config.toml
train_examples = 101725
encoder_kernel_size = 3
encoder_stem = "single"
decoder_norm = "layernorm"
decoder_mlp_ratio = 3
decoder_bias = "all"
decoder_drop_path = 0.05
muon_scale = "match_rms_adamw"
adamw_lr_other_params = 0.0017
lr_schedule = "wsd"
warmup_steps = 990
weight_decay = 0.1
Rows from block 9 of the image encoder of a small image captioner, named by matrix and row number. Rows with one number belong to one channel. Each number is 500 + 40 x the weight over its row's rms, rounded and kept within 0 to 999. All counts start at 0. Numbers have three digits each.
After each channel's rows are labels from the 100 images, of 14848, where the channel reaches its highest value: "responds to" is what is common among them; "peak on" is the class under the peak. Only what is clearly more common there than usual is listed. The data: single toy objects rendered from many sides on busy backdrops.
# convs1: grouped (8 groups) 3x3 conv (encoder.blocks.9.convs.1.weight, 192x24x3x3, each kernel summed), inputs within the group 0-23
# convs2: expand pointwise conv (encoder.blocks.9.convs.2.weight, 384x192x1x1, transposed), outputs 0-95

convs1.70:474530404504506428471493446464441517480509498497423550492477539515453494
convs2.70:597569476497506510503528552492561526455510551551525494485528527501530441447465393481563539519451531505441556453483552437527456593431513477488468582512459514499590560474474465509533462527535502528507494488456517486555449628514541445536506506546604484546529513443500504541559445512538487501
responds to: blotchy
peak on: part in the main colour

convs1.151:532497572476471450472532513461520483506514498458493448514458527454485381
convs2.151:458560448489474502501504508463571404537393542492475501460478452472462459447441542432590490506493555486513598465483637489572529576472485496467560468499533439536468577507457530457429464515430498544450489558568580509437482398503551483507540474496458463534476414476462524523431498542495533493
responds to: house
peak on: part in the main colour

convs1.3:546566467546537466521487424502542456584474524546472470473466489459513490
convs2.3:531493450436510506494453484478426501497460513549470550496443503519466546494544547458570490492515539516498499556544505495457459523480486461527551470541468523504552577463405514534460478445459550466486441511510430481516501497530485533492449502485444543516442468511456523472511517471493476484
responds to: bottle
peak on: dark part

convs1.153:492491459526550479502541480545509481489454536448526509465370519494535460
convs2.153:529470475507528487465495491487519404481465474484494485477556504503494491562438522450499521486503503567438475494476561507509486440520478537482473490428578509551543487586518470462447503448525521588525529506542491501426419579459475517477450523581480453571562505510482556471511494534515518498
responds to: ice cream; checkered; dotted
peak on: brown part

convs1.156:467524469471510469478514501492512577426487532517501447533515482468500379
convs2.156:493574507445534517465493457518498459527458490447526470473446454481531488469497501446482501481514479508449512424467487465500476437493471583431471522511474496600580517472477510492571517485477477497571442452574528454519508536524476464496479455518483479542507519543439518475589486547485486532
responds to: bottle
peak on: white part

convs1.58:490436496496516471474456440506453461404473442463483495515444498502465441
convs2.58:506525470499594546469502515408513482560534502490527526518493440494488544482494538468512467484509459509435501473496499496569521538489465451515438587484450565525515529491467486524468510496458492488509507548537542509533459531496479490568532472495486498516541473526521494566495482511453555501
responds to: checkered
peak on: part in the main colour

convs1.62:488506409464487439518459495535447487533532436557415494467481499516485511
convs2.62:592477543482595501503546488498544502501470525494531488480473454519490441493534450571472522490512473480517505571532597557429509508447492452443474443512473463549511502516493459482443516449504483531372427533532533489534522497462485485481480547514478509458545513505506529491532465540495511579
responds to: striped
peak on: part in the main colour

convs1.165:503464517513465491495495559537490494507512501364503468442517481529525429
convs2.165:507557537468474464428503490509428536521544466469500586538516566507539460519534563497518500497449562483525491458546569513539508416530507433490502521469455505528467574475607468442514532466476485510505497546502427447526512469461572467507484534513479507481423532532410497530513487478507500490
responds to: green
peak on: part in the main colour

convs1.172:497462543561582472540491547483520510560475509596470454520486457499517504
convs2.172:556524489563495460477481451583533533502567543531476484566488407490437548449527559554538480532468533513475536493443420471518507543531524500467498457524477449536453434537519540458487546504518463506380567504514457556450424519479515548459517504474494544498495429468486500483545465497625486516
responds to: table; chair
peak on: part in the main colour

convs1.167:475595435520498500523461509484448470467480505485525491447420498472519426
convs2.167:494548434616414516470519465488523575557532546561483562545457444558480489609540542450473434546527462446585536525473424473518451485475502497484504489440455468435459478513508541506496572457522482520462499468518535448546498456472509565530561492526445474496473456531584501565516497473507487461
responds to: checkered; striped
peak on: part in the second colour

convs1.189:471448513505463436479495545472460435517476515462412548491504474573464506
convs2.189:446514468472526526478447511552516462546513489444505457543498520508482544523520495507612488561520495539571480519491526551521437584588448489477510562508569477490518492491476524539527455484503523516511520491490479519467602469558536503579495520508571476441492509563445464459545499525477451495
responds to: barrel
peak on: part in the main colour

convs1.91:525554493458515467456512528482498442504462416504477443559475592493481503
convs2.91:473571474422441445454448474480533464534527496517554484440413500498481527481555561477486478558490447518443487553518537540534487536494555452469449489487520465483513553573551481662521536462533484480483528503478476495465437569468422507463534490518599415513444481508483478455480517500473465502
responds to: from above
peak on: part in the main colour

convs1.63:474572418482495406468438461483446540469492511532500457486496478510481517
convs2.63:526456508414487446475502441524507462550510487499607538495479493549437435528458495551500546499534540530483464482574572497495517462469509557490509504448536507491500530450492450495517521481415567523575538469534468532552464607447500492459522535485449477550538507547533469537446480493457553498
responds to: from below
peak on: part in the main colour

convs1.4:474482449496459558499487498542552499509481421425486458508507515421563483
convs2.4:505520557492499502459475482484550518491487432545514561454529442485533501398502417525504492463475530449574467485503414508531519485430418493457467485478506507457536510487439618557425502549464531492475508445545479438520557472473427492541532476517480532472543479491543543493514454521468507508
responds to: car; dumbbell
peak on: dark part

convs1.2:504440460525535528537508396529513437566488467459503472454454526489508504
convs2.2:485500460507453480506543412488478556491445459491522552483477522485515451572494539511541505528457494455497513532510462555418480494541459476437505464546515446512462511580431464484560453432467507579449537492538479476479497439487535545479466485512502436422511452551529492467493454531466572461
responds to: umbrella
peak on: part in the main colour

convs1.19:496535507500423470509426508505523484470510467533523553531544548411493565
convs2.19:576468512509488532508442512463434416497536507452544498539441479480489513465519597497479501506564515472471460456481520501476446543552534563522512509452458576451466504533555488509504534474530503596464485529409459564463513495537569517521477506494504559442482568550465438469494554502509494498
responds to: car; from below
peak on: part in the main colour

convs1.133:463539540513519492594538498551503453479462538583525531494499564542521507
convs2.133:502461517484475409489554516476446435503515483476515518479451479463529542511523400478450498546547490427504500519486457505465484483482491486484568505523512508537448555453486506523488510463516476515458484469529473507492452468447451459438493481494504438463465485452532516490460528443412475536
responds to: dotted; orange
peak on: part in the main colour

convs1.190:583507503457467534425504554555532487428509530475517466567464511493521499
convs2.190:530454554468477457481562477500538485522508550494440537526512535543520521502489519539473509427489478502488409492531505497438461564531477511513489479486443475502562517491453581474557508554445540505482510532564421426500561448480508521491498457506462402472572459513495448491461468496557580527
responds to: lamp; striped
peak on: part in the main colour

convs1.158:492479540482494438482497504532568456504483542462513470517486589452523408
convs2.158:488471572564474561536481496514518462474442485481520430503519471487457463500457536574548488527467479512482514512528508553534567475433487485516420456496511486489462447547524521511564416534541547546531530422520551468490505542533446512406509541467424518439432557552483516459499544507499518460
responds to: checkered
peak on: part in the main colour

convs1.6:440458488486476532446488535523429467452483532419529513502485465433473548
convs2.6:506506543573507520546469465424484506503528533478539516530554464553494506538477416433502494524474506479537545501518486504535485461481442477478452513536453492450495551492497515574457564449428471444479447570495465482492536532405493512526570517498500494516468505541484509464455494465537488453
responds to: dumbbell
peak on: part in the main colour

convs1.120:454484485419456544542474499501503502459446458538502438413507483550474490
convs2.120:487468513561468608486488462551467488512475475460564532474488467517488487392499532431608473512489506513456549506515481522551435569483557468419496516450512520518466558531542572607517483480472459509573522470487438475497456468518516602559548476498559473512561480495523488489539544513477512478
responds to: orange
peak on: part in the main colour

convs1.23:463534413473480505467473565525569513487571450453530508497519486480483442
convs2.23:473588494556450453452505551418500440523514434449490537487525512511496524453508495498506523431522474501480477463483449456432468534520492567458524544541497467459521519501538472500536435427501471491488469565465513460394507503472473497499481450457452480528483553589515474486443559473487532490
responds to: car
peak on: dark part

convs1.123:509451485432494495537542499548517521519477519598494564412524486498515532
convs2.123:488534533511485432483470520529435504474523525570454497512550534530542502500447536510469531551513499464526495456492557498532581406539525517489488441524558494512479558485492606513478538491513462501453510433467494518507497586541492500469580533556554448539505467546413499482524497523527456514
responds to: tree
peak on: part in the main colour

convs1.132:480459494450409500500497505517467506554488485545457537410501553438525517
convs2.132:459480510511519461428466470530525563470565449392451537525538510513528508482515540511548513570496548536467533503546533512446555571426467492502482452474572529546461447432491460513498568531530578539487509526511475479426466545480489512491529485436486543503507544503507441518444472466460434525
responds to: umbrella
peak on: part in the main colour

convs1.8:521519482522543483521509380471495492513567499452494472515555537555542460
convs2.8:502539555556476486486490488398473535435549491500489484511504465519565459496521508539544504480451474431537493515481579526445515481543457494524478520449529566594461484520510515513468492466446468519470635466481553542457483492531538514560521530513477468472449574434459526447503518537536512571
responds to: dotted; striped
peak on: part in the main colour

convs1.164:541533499497490432512430529530525417499521470525493473558463537432488446
convs2.164:503456525557470547508512502467484529427409530499472495483532455539421501513531518553487467483564564438513401477614553464506449557651523467502521559505466583545481520530472486560526536501444492489551516504553409486453444534530513492460484479562505534568442477516515481532462467475515443505
responds to: from below
peak on: part in the main colour

convs1.134:444464540468550488479489433438478552479513508426478483523429503441476514
convs2.134:480465489432516403458568457494494378500523540496414523511513545481538467530508502555492452466482443538465496517493511450416470491459495501484502488503562423451547593468484507489454496493457507509462553526470441581529540512487504584494378497582477426506535433544448441447474458526510557459
responds to: candle
peak on: part in the second colour

convs1.92:448488510502465553494518450488561504571468542560483471583495470552464487
convs2.92:437527480482511475546521531523492534454466460542494507542490561514530500494485501518487593509454576521535492479511512489470542529473521530511479531564509484585506579526551490546451509490483551573471479494548500505479466470538505488517452484521484510486504539479478489566545550538461587473
responds to: black
peak on: part in the main colour

convs1.121:509465550450442462521556529510516463485438489500438510482518429451432514
convs2.121:479457453502470534519487552527501538471461491496552536554466489466492540432531532553466536578462453475509491562562511608444536500543463439474472467536554484485464441572519455470477442460449503520477501477436499490508558575515472517506482559527496448508471448467521560502500494477530527517
responds to: tree
peak on: part in the main colour

convs1.191:520492522483526473448503481480482436442477480481401530453504516554419522
convs2.191:552555416500467460456491478565550575487521526452493520498492485474504506414479481494446465495490532492470495515531547486517457625463577490541496508567505558554544499538507516477429466508447483526492469462413541477469464522550484551502488498517534463497527454582525555501486493513498549527
responds to: trophy
peak on: part in the main colour

convs1.65:518519477482464464506423491494420510511510483505508402550472487570479553
convs2.65:460449487467535484487593510505533445516520487516519594489432496500557423465527566442568480405475514532515518510526488497467533453503505537520507536461535536481472455449479495477518507555550541527495510517528499488492537583408506512510508460482547506523480548600432515500480510503544472552
responds to: from below; striped
peak on: part in the main colour

convs1.17:510575496522443535491481475501464522531486508476465465535472397415528507
convs2.17:444496441442502478513536619483525450496462456499518503509523483531523459470469505464516502448478530516542461477439503519573448470594438493504504485453476514572422521431480488466460524524551518443497437541469549487479504511515539536486456462429500411518453542411529456542662455581544463411
responds to: car
peak on: dark part

convs1.98:513423457496530508528462439524525426510492532489506525485514424439440536
convs2.98:494496514519556469506499517521468565488520481473509450460467528509479532594500523475605549576482522557453478451526483533517536476451520484505442503508449492471500547485463508470546514456439517557569506498449503496473507490485489466482448511544497557458468410446510571485530538491478505458
responds to: hammer
peak on: part in the main colour

convs1.26:489490481507455533490543427599462526597509540500559486501511523505509496
convs2.26:462407421434523465500497486531556430557420421490474412513396449466541483461436510482407552487525478472536501431516506480432428477520477372499535437504487394496492561489480437549480533525507496472533514489493487507459409511472458449485485524508542488498460469568432456480532532498456492479
responds to: dotted; checkered
peak on: part in the main colour

convs1.117:548572555466507461502480578555559469516444484502426512509512479475486476
convs2.117:477551590426576476455480504570509527497473474518514462483505462506492507512448508494616515527511457481482467480469568520431532509487540490448491456464523460494468501500479467547473452439561452549543457483502462478555609474494448491544472523488500532413452492461512541559530503454553447491
responds to: rocket
peak on: part in the second colour

convs1.157:524515475542548459537510467499504484489564543448479449506460570445542573
convs2.157:485513518425508475481471488351471416576438532538484438498493523484507571506452544419507487498506520439471511503454515517435503442455585606466485545526479437618504522483521496506598484442550484475448507450505465502533471485483459461531463504549483470483507430472468432463518513521538524506
responds to: checkered
peak on: part in the main colour

convs1.176:491451548496459429418527540507504450514511515485434586478475510529508523
convs2.176:515499466490510433402465472486497520522535460465497520510546537489514527472493522569495480453522458511462401515511532467456554550493531515461514530551505493528426425488464475483535496500498488495591522585500425491527463569506478552508466391502526536532479488501506480487511430528480449467
responds to: barrel
peak on: part in the main colour

convs1.159:537485485484462472488451474493521556477522438494495501460553479510456376
convs2.159:501464491499472522433497482492467475499471509508466464479480473492549398490518451431432518482562502468498495527458500494455496526505509509461455494425492507583485496471488409477586495475511497534520486479559508515532531527508451515487504487462526512507489429442473528516546497445551481480
responds to: dotted
peak on: part in the second colour

convs1.59:462455444482522475476467465434508417431510488533449493528459564528505490
convs2.59:618541476429417600443528464484471517519495492504480435496530505470487449526485479569527457493470518462558508502508590470477410492517519510499464487515522616568529562522508491539462553501545493546592467417496520471487476592425489546545417535560534495603560498537495453502501553461495441488
responds to: from below; metallic
peak on: part in the main colour

convs1.55:423513471444522499496537542445566407475485479460539478485469459492517478
convs2.55:516482492493501571503454553542481483448453477581395475502542474567493466479474506480570466505457541531539573474501470516606526456556458565526564504437451460456446473538443532561437507436489493435494474581448441524473478499507513539539511479468420417535463473425492533522467497493498487484
responds to: striped
peak on: part in the main colour

convs1.94:429441521479532523571477522471572445499506486507494442473509415517510484
convs2.94:554558493474485570534617501494534461485474444487470476522467497488485509465513460504422466497470578508566510506503521542499493473536524468551554540475537483510513506497545459540442515514525538510489543574533604573478528486470496486513493489483436464534448536500510439477526483515594551529
responds to: from above; teapot
peak on: part in the second colour; part in the main colour

convs1.154:544519496457515487506581449468436487536497429467483481515420500466524447
convs2.154:517538519367484521518569515566506491528487515508506512499479481548504488462453569514469492479497488481497469531480487602505484517488547514495485527509401447480453538469403492466451450518563505559508572511519524574544552458546528460443498537486504526486505448574494488469476516487495468460
responds to: mushroom
peak on: part in the main colour